A small model that predicts nearness at each pixel, trained from scratch: batches of 384, trained on small renderings of single solids in any pose.
Rows from block 2 of a small model that predicts nearness at each pixel, named by matrix and row number. Each number is 128 + 32 x the weight over its row's rms, rounded and kept within 0 to 255. All counts start at 0.
After each channel's rows are labels from the 100 images, of 14848, where the channel reaches its highest value: "top examples" is what is common among them. Only what is clearly more common there than usual is listed. The data: small renderings of single solids in any pose.
# conv: 3x3 conv (model.mid.0.conv.weight, 128x128x3x3, each kernel summed), inputs 0-42

conv.15 [168 143  77 137 124 217 105 146 141  64 100 134  81 140 132 102 121 106 171 136 161 134 140 153 140 131 131 115  70  94 140 146 160 108 176 179 211 104 120 176 145  77 116]
top examples: chain link

conv.49 [125 103 111 124 119 123 106  93 144 169 110 195 150  93 146 120 161 154 203 123  80 122 133 129  70 111 129 177 154 139 138  86 148 149 150 148 146 127 149 200 145 116 187]
top examples: grey

conv.66 [214 145 157 132 167 143 140 172  82 184 118 150 150 171 144 130 156  75 132  44 176  90 177 117 183 127 153 125 158 111 170 141 152 144  67 151 142 172 141 132 146 106  99]
top examples: jack

conv.110 [103  81  70  61 111 164  51 138  87 145 111 119 109 205 134 128 162 163 122 150 171 181 120 131  96 127 118 118 157 100 128 139 128 123 155  98 149  95 145 104 145 102 112]
top examples: cube frame; red

conv.75 [135 119 119 101  58 161 166 130 169 138 114  83 187 139 152 116 181 147 112 163 125 196 114 127 166 119 150 139 135 154 158 138 156 166 142 153 144 146 151 151 162 149 173]
top examples: torus

conv.39 [130 185 139  65 136 123  78 160 191  81 128 143 155 153 195 164 136 143 153 138 195  83 138 128 161 166 130 194 149 161  77 166  96 144 138 147 119 168 129 142 100  95 155]
top examples: teal

conv.34 [ 33 113  75  63 146 130  63 134 146 132  91 111 146 109 115 102 156 112 150 131 172 137 161 129 148  88 160 131 146 178 125 138 159 122 110  80  96 104 194  87  82  94 115]
top examples: cube frame

conv.71 [113 136  82 129 165 104 137  99 124 135  99 103 132 122 127  77 114  41 173 139  98 126 144 149 115 126 147 152  96 149 163 140 134 162 186 209 135  75 105  69 118 128 106]
top examples: chain link

conv.99 [132 122 164 158  84 102  91 101 117  76 151 122 110  46 124 169  81 160  98  98 178  97 191  44 106 186 124 120 125 156 109  83 147 103 146 147  73 115 137 162 136 156 126]
top examples: grey

conv.100 [105 132 193 124 105 137  96 124 136 144 123 117 100 116 116  84  66 110  99 171  87  59 105 138 102 131 152 117 140 102 118 136 112 136  67 142 182 167 111  65 197 151  87]
top examples: cube frame; jack

conv.16 [127 112  89  73 164  89 145 134 128 109 129 131  77 152 127 131 144 143 129 109 130 200  88 201  98 100 119 108 145  78 130 159 106 106 113  91 105  82 100  81 172  55 111]
top examples: brown

conv.18 [144  61 130 144 112  83 143  87 122 103  82 145 141 104 130 123 128  95 153 147 104  97  91 141 123 182 159 121 122  97  87 177 155 136 100 134 100 118  88  98 138 116 141]
top examples: black

conv.36 [118 124  82 106 133 134  73 168 146 152 110 146 176  62 136 121 150 122 136 175  99  74  86  93 154 138 107 141 141 129 126 203  81  71  96 122  81 150 127  95 136 157  94]
top examples: spring

conv.69 [145  63 150  95 123 129 121 101 110 120 140 170  61 171 171 109 126 130 119  54 126 119  90  51 162 117 106  95 144 135 151 108 135 148 191 149 152 139 139 128 137 142 140]
top examples: jack

conv.86 [ 99 170  92 143 135 192 157 157 104 119 122 120 143  88  90  86 149  82 124 124 163 117 179  65 159 120  96  57 139 117 128  72 101 101 101 136 174 118 162 135 107  54  95]
top examples: torus; chain link

conv.20 [134  85 127 113 190  90  90 190 110 161 117 117 143 156 135  91 114 125 100 103 155 199 177  66  94 173 121 118 122 134 152 101 124 143 159 130 152 126 107 146 139 158 108]
top examples: red

conv.46 [134 116 169 144  93 119  80 169  96  74 114  99 165  64 115 163 106 157  96 163 106 161 173 150 103 122 170 183 108  75 130 179 125 118 136  91  92 108 145 133 160  71 117]
top examples: black

conv.41 [129 132 107 165 101 105  61 129  94 139 104  82 162  90 174 179 147  96 117 172 137 180  94  88 107 131 141  42 140 176 122 230  72 100 112 153 134  98 133 163 142  64 131]
top examples: light from: left

conv.3 [ 98 158 178 130 100 106 198 108  88 134 123 122 141 139  55 110  99 151 165 162 115 108 110 125 128 143 133 116 152 120  95 221 125 139 104 124 174 109  85 111  82 118 139]
top examples: grey; white; black

conv.53 [100 149 116  90 126 114 160 104 117 131 156  71 120 147  93 108 170  83 130  91 171 111 121 144 144  59 125 140 170  87  98 151 118 134  84  80 134 117 133  97  99 136 115]
top examples: cube frame; torus

conv.115 [ 90 137 114 107 197  86  76  92 170 140  84 122 154 104 127  98 168  70 139  78 111 116 138 118 133 122 122 110 139 101 142 177 130 180 147 143  87 222 169  88 102 184 130]
top examples: spring; cube frame

conv.63 [133 231 182 104  88 134 129 126 149  87 115 159 103 105 127 103 111 109 146 163 155  85 111 133 111  91 110 124 112 142 164 150 134 126 156 188 149 104 184 137  91 185  98]
top examples: teal

conv.74 [189 105 125 141 175 182 107 153 128 109  90 153 132 152 121 118  99 117 122  64  86  95  82 145 168 169  99  99 140 133 109 116 228 163  78 153 126 117 119 127 131 107 113]
top examples: jack; star block